Rows from block 7 of a small multi-label image tagger, named by matrix and row number. Rows with one number belong to one neuron. Each number is 128 + 32 x the weight over its row's rms, rounded and kept within 0 to 255. All counts start at 0. Numbers have three digits each.
After each neuron's rows are labels from the 100 images, of 14976, where the neuron reaches its largest size: "top examples" is what is common among them. Only what is clearly more common there than usual is listed. The data: fractals drawn by 1,000 iterated function systems, in grey. In brackets: how many of the 100, against the usual share in percent.
# gate: MLP gate (model.blocks.7.mlp.gate.weight, 384x192), inputs 64-127
# fc1: MLP up (model.blocks.7.mlp.fc1.weight, 384x192), inputs 64-127
# fc2: MLP down (model.blocks.7.mlp.fc2.weight, 192x384, transposed), outputs 64-127

gate.372:121119114130149164121149161086149064129078138153140143121165150144141116152111110177146130112106122077108171099069130130111136160096166133147085183136129136164145115121113114145135081103077136
fc1.372:140137095141146114109106082146128189074133109127122122155156081112089101101153130141093139097099136175154095133107120084188126070158159176101095150084152104090149120205178133151190130151076126
fc2.372:070143100147147131164103119124097086089108159127107158076202136117141162163161107188174131111188095162174105095120082147110091142088121078151182102106101166200135097126099170108087111073191144
top examples: dark on light (100 vs 30.8); dense (34 vs 9.7)

gate.365:142129141095070141143089067119098108149154076138152055178142121147145153141105088174169120150087178120097123105132087100167097096114124160145107156112118203159098115133085127119088113151122195
fc1.365:135187137087174142151212142128132049126113196156101090115114140140139124136095130143098118151182135050137114153141164106080125121112094155122137090154166094139150085137150133103121120089133090
fc2.365:110096073136108161166138140168073129121152114122091100178044184114124098146127101093092158122129080100104176083112104129132149142135060126083112189143173119131082123094160146159132133191147130
top examples: two maps (100 vs 25.6); sparse (100 vs 26.3); dark on light (98 vs 30.8)

gate.92:056108107133157166172124125165157183135120123138078147158075083109138132121116107134136123135117094116108132142157136143184107104097157219120097114137064099097167098090106091154128118162141130
fc1.92:113111070151120156134187107138153137117151126153091127132092116110127136158131085088162115122119171123075031136195080088160107157130181203185158130123077099081133147114151114115094153093156093
fc2.92:178108145124141137125099084108123088102178165135154099205136136122167110151181141163167131095138074167119121111109199163192115125127141119135098125075097144147156131087098167155176115121158165
top examples: five maps (54 vs 24.1)

gate.286:105115170096129092149138178128136108120095095121139174129077091182149106085137074168099119150119136163145128141061149111142090191137124164147124053109116117114138154106126126187113120213141206
fc1.286:179148141131150101130129165200128090239143083125083145136167155126119067107117182098093106112085113152115108141077081145124172113140123083109149131073129117083109097112151103156090161095152182
fc2.286:195083142095135199147167119075163122128112232111136102143145101078133087140132130116132033127100117117100096139151106215090141119131145156085221097108148178134118118170146092073127152130091097
top examples: dark on light (78 vs 30.8)

gate.143:140124063137125104166088119117143135117100193050144184117139148096164133113098141155153160132109102149212130101104116117140090172161123070113078110080140102105141149124145148116114176135191135
fc1.143:156128079164150090153115084107096133156166166095183065153190137132059158086141089084135154125157053160120137093219145182157143137119155144086127088193146167142168137140132188085090168137109086
fc2.143:146090135152156176065134113109089115169159085125147146104136148137120129149160123144145068124122163162114125169112134173128182156135171071149121145129075091156107112118152120173108132143118108
top examples: two maps (100 vs 25.6); sparse (100 vs 26.3); dark on light (100 vs 30.8)

gate.212:136144191116065094128125121111100037114140150129084141104091133144157099098124082201132125105158160168116087152071162120094089126116172175129138134091121128100122101164136125158126144102183129
fc1.212:092126086125211173127135119178196207126147070153139102139154116135112121124134165082125103150139096130146191077194116162209171096116081096138129147112123113202097164093104141133094134179076135
fc2.212:124132154097105154112087114186108155140074141124194123148120112150181154151111112184093134099126156133212150115142112124109117109126155155185116112078210130117152095151151138087132159125059110
top examples: sparse (100 vs 26.3); dark on light (100 vs 30.8); two maps (99 vs 25.6)

gate.381:099084088071149053102187130141164189134141109191115092186135150136070108133223147169138115147114099160146156113149144130085110166177131099117091100078127110168126096144084152105122131159126103
fc1.381:119153159144152059100160106126114223141122074140146092156150122122082108115177107100117120083123077130139073196191160145109163141113134112097088128109149137156121143166163192082172101143077126
fc2.381:193140159146191166181123167154126093086085148143111107158182089047118140120121146129166092162164122128071124146166150061173098144120067107094100148092091139144168095117175160134130174098066137
top examples: dark on light (93 vs 30.8)

gate.57:069134088167181135174162156076172133099087041146148103124129096157109150194119138150130126129104148129068090132110081111180158213166130116090135125140154137081087068164134102101153091103102126
fc1.57:166121135159117138145138097120210066163139125092188061075176095145124140133166074174165131129117130168135134123130151162128122140154116163170108098070184146090081062122122168155135075160123087
fc2.57:145117129101133116134099115134196142101133080114078080162075150106132129169095086144156135136058129079178126138142071123092080161130147132210118100116116079097203159147106144154200135075189105
top examples: five maps (52 vs 24.1)

gate.103:135141145123103100139165184139172107117115099079115172144153079104183171103139129109093068112092177136110112100089155155158169112111124153154125098130156168117127103117137148047171064173173104
fc1.103:139167215127103147098148090147102157112096121162126144082199072114150149140118103107085153143082110133133139135149142125087096118070117145184122126139131133175165101155097136177124094123106128
fc2.103:099135174096054069111090125117149130116161076141135115103183100123082102145121081075119159120110084172087090106165116128132138121131117184166170170122106153172132170126209189119110120131164126
top examples: sparse (72 vs 26.3); dark on light (68 vs 30.8)

gate.266:104116094038172165139127115161133078169135149157212152147157149173109143122091056169108155130136102174114163114091122111140085149135146101121130112120150067084093143131175140138204197121097109
fc1.266:133120096187105114171143083136123143135162145104052064099101115109138103135119184066112100074084159109155136075137135164109147128072156153150083177118108167100144105115109109096076129155101168
fc2.266:201134161147082150128117052152110121127094141112113168120114164147136141174108136108118058138072079124049104131152072123147082074158158119129105136077134133114117101081179095176152120094082116
top examples: two maps (71 vs 25.6); sparse (67 vs 26.3)

gate.156:147151139192164165133161112120123173135147168116109135139165095061142069121144113074117164171095161119155104130102137194115087089095130091130127111185155112140108108111146110211152155118114114
fc1.156:121126143182132089132109132102100144158079151112059195134162098100121089097174130112138124181165116150174114159117144127143165098098132113132171120214129129073099144138145108148168120146161150
fc2.156:141190151170144096121128158126087041139147175088126108167129097119104183128155101120127124190171103145162164180135069128116100104076096093123124057184162117153155118135100085145133096139150153
top examples: sparse (73 vs 26.3); two maps (60 vs 25.6)

gate.35:132147170193096121138116156094151127106089132114044181148201128164171072113093151134152094137144095089101189107086089075117136190147131148128091145146131123160152135134078131151109126143085147
fc1.35:154116099154188156066131145176144110132108152148059084119122093080093157089124082168124165111165176154159114119120083088182116160140116105133098138093156095087114101131127097144180082132113214
fc2.35:073115146071026140145103111158135136124108104154143053052174150113108149128145148117161110119099073146170145129096090162149160153131154094174171085153107124130172038117169108176142142091113142
top examples: dark on light (70 vs 30.8); dense (59 vs 9.7)

gate.197:143132151166178135092113146102127078140119188142075112093160117166150069143129138140118107052132101084088207094115202164106112183078167139134087185170132182150174135168092145159145108170081125
fc1.197:141137163136094131124132168151100109166131147081096132106114113096131165136137131079123113144144071101120092075170124102086120166135050094171176077159116215132111140082131132101112161089182129
fc2.197:185074092114131117063126136117143179166093085112175118184098082085150132135090128100040149149117164161082123126175112115137178133102152173064074164109128105064144195166137121148140115195076094
top examples: dark on light (100 vs 30.8)

gate.204:124185114096096089105143115181091134165141141149130075111130109130114134133155128160140157100089113116120096147090075151132143154112151180090107090113133190107097186195144119141091167089159142
fc1.204:157132116047099094127180090107182163161113132113161094175121128140147113079112112148113140090118165123132081099126055126102103140120139106113167152147124161130143199106054089150119089134141076
fc2.204:101107081078119134114130120100118147179110109090116159160140111145085175122169113091083141116072080117128103140173080149152132113174132160154075117169145094121175133168180098114154112081114061
top examples: sparse (66 vs 26.3)

gate.176:149146142076116122111025183117164078130105125110087124119137130134137110202109150160151150107102133099123159080082212130129198131103141102088163140201089134083083116119128163101148125090168097
fc1.176:111092119122174163131149122057156136126147161132087145101154072121108135110149116091118102175084096107119121146176108082137066110171128105152134110088144119139095125128121139123081099088098167
fc2.176:083070089139142156070076114166093125164166136110140119082150145112125102130118105093065129102132146151120100129154175113063072156151122142185095149170151118133227117132176171084106097126120104
top examples: dark on light (100 vs 30.8)

gate.79:119108075146133182098136097159144136131151108107124113120120141099136148086092101107158142115136083104132162115185105189080144243186149107152102129136126151122093084151164077142135106126171107
fc1.79:143125174110163118136161166084108074176161148174140163105153132110162135205180129065077121112084115117158159138117179137128106099127143161148116129172078114105148164110123105112088125101081127
fc2.79:107159153119141129105152079123066081145123186131130102129105159143087133172145154089142150095088126114166114116124126128128163090160142122092122138129150138067199178089180123106126141175119159
top examples: two maps (100 vs 25.6); sparse (100 vs 26.3)

gate.279:123129173120163133126091180123128109128128106152119180137152117160116118116111156133175088092161097139080111180112129143188147163124135105150168137114096105122091123101174122133159097215105140
fc1.279:162101150116122125132137119081113146168139166118164176103164169156011150088111131110152134141175136158119158167068078133175121113094156122154185069122166155164118137101148099102139112115166109
fc2.279:134085087136201167148165084083144136089154029140180067140127147142092147087109119120161195127129171086132144140102070142091130107132156142115094136128144163157191152116156151159152121162150138
top examples: sparse (57 vs 26.3)

gate.124:075149135122150073037097170127126117155144185164118087086147140098128166105151128122150109089119063173141109142146175175115092137144122152121115159172112103131114089121127173134086111043110150
fc1.124:110147075161144109167162107121101138065152131121127172091196158142161107129115147123114168141095156145189133104146106123164121094120106172146141102161122130102080107143169100164159115144164130
fc2.124:139182185171154085085191120120103183098148124152136081065165088159106131124120139090125151152055094069100173093088106149136093144138141104138139130121144125121111095115088131122102189103202117
top examples: dense (28 vs 9.7)

gate.308:136155167088140082148184125111108136117176140191084173132147125117167171159159124118206110117095132117074114125048152140138133103134124144130108192138144078166162055118104229071093168132127082
fc1.308:081138138111143179161163126131159082130116171141101087186093128190129119152101196098098144124155188097141117054158155130134098138122157127071128105159132148097122117133107133122116099113076105
fc2.308:144150117158147109142126074134160115109112151049074149079138094168160199108101129059138095125145193106154100153061130159118114123108107126105147096164063101127108054103146191142131070161125079
top examples: sparse (86 vs 26.3); two maps (58 vs 25.6)

gate.275:094105117057103090066131098112096165169125095129117104119140120139114192117152077093123165139126152082178188095184059140168124175124160117073131192183127117119092096075146097120080122065104183
fc1.275:081160121107084092108114101134118171172149111119111162093108129152061183153148087086131177148110155120161208151126061142137127141112134106070087150215142106121127061062110090142103135100081162
fc2.275:185135139142057096147124115166147089143134145123112163185204113157122108126105140051133070106160150109101116130200199117128086093177135090138146117154038150136147147100128176118150115119108108
top examples: dense (67 vs 9.7)

gate.175:150151082161154152165144137184098120220121136192134119148086087125158102128172135089172162142174135171149142102117143140138132125074084086145117121106139165103114203108134118088109140096180110
fc1.175:127104044140120107121126117085138142101058084129112137131198144167091120109093099152112129094167146182089181093130098185175112173148203090051123114139117104068092155129165159093140126119079103
fc2.175:134161102158161114147088106156095095144170109124062109103121134058118138122142104162194085126139134120091041189161155131136139129131092128197095121191126137077105092109103135102161136108120107
top examples: dense (68 vs 9.7)

gate.375:121195137170120099117177103166171087088097074116102206130147110165119106195148158145163157111166183092167133044113139159120101105107160162108085113130105083127186141065141082123181137151136147
fc1.375:090112109197109123081120073165223087114094097178129156119117126115136096116118135124161119096152156135166102112117111144120161123125122104135122169155085077148134101121086115099147162200163174
fc2.375:145140167146138118154144145110114121142147164118145145242124126076114165141108170159104155104120092144104105151119101183140142097120186112130145114136123115104064096107130088160168123131144121
top examples: sparse (76 vs 26.3)

gate.240:157066166163090091161040146096166091118217105080114114112125108104126161106111148102124217156110146158113106054107105159093199146148146155134088100156121107143146142157097133059139174133161171
fc1.240:128102141103124155133148115130134080087135134127149152141119148127131117118060137123084106106084168146148124098102177128189108158142097203140073144202146141183175132220146094086169118121133070
fc2.240:143123147104061163168159137125146139118151126077132196151117132161195132139121152123130137147134116161117132124055168113137107158123105100159109180247110089179186082182160113094084134084123097
top examples: dense (33 vs 9.7)

gate.80:131090085197118145123131118143109130133117149165177078104141245168143102194119126123080152145147100140116082085095052091140128156124084085147146125121136140145129107148119103082115120099145132
fc1.80:146148181049142129148129189101175105108139097145145177168131054092133170089118110108103136115140150077111189097152225145135120072156174179088135164154110116094085141114154128132084108106096121
fc2.80:120155121189146157127175092130103132113154172161153110072133113156162088152120142127098140101114123140142095094140131151167072087214094180096176134148112141180130157084146188137105153134157068
top examples: sparse (74 vs 26.3); dark on light (65 vs 30.8)

gate.133:108134086146122148148076163186119131152177104092092139167154172081117090090072128126142178102174130104144124186120084115130096158119170140110106134144076134121100172147121157108154087127040085
fc1.133:118119136102145104094106140085077096105062130211173100057114139169144153124108126128103167114082106151142146100117120142116130170127130117120129106173161091146160128133223101121138117111164151
fc2.133:065088124156082127160139126181090157119154105128137123193143142131109150140076153128178212092120151107109109163129159141147082133148150108156082181132055139186105082146154069128165082135146144
top examples: dark on light (100 vs 30.8)

gate.53:095169137112154143080070142084114142112130169064096151162166097103121136091162150067164036111140125169122122118098150121138124114162062142143130099079097075116159155152058069076132080097107127
fc1.53:128135138143076146162112111096101095128176173129118131150169078142082120091146110085215043125119128158153151123054146141132136161172083153128115113091097057125148061139096064091140028099125160
fc2.53:105120091093143128097125153125110081201122135175110156129113177123111119173149113147115148166079109127137111076141169150172106130097198156121129146145094109129125131136108164146071097090129102
top examples: dense (94 vs 9.7); dark on light (79 vs 30.8)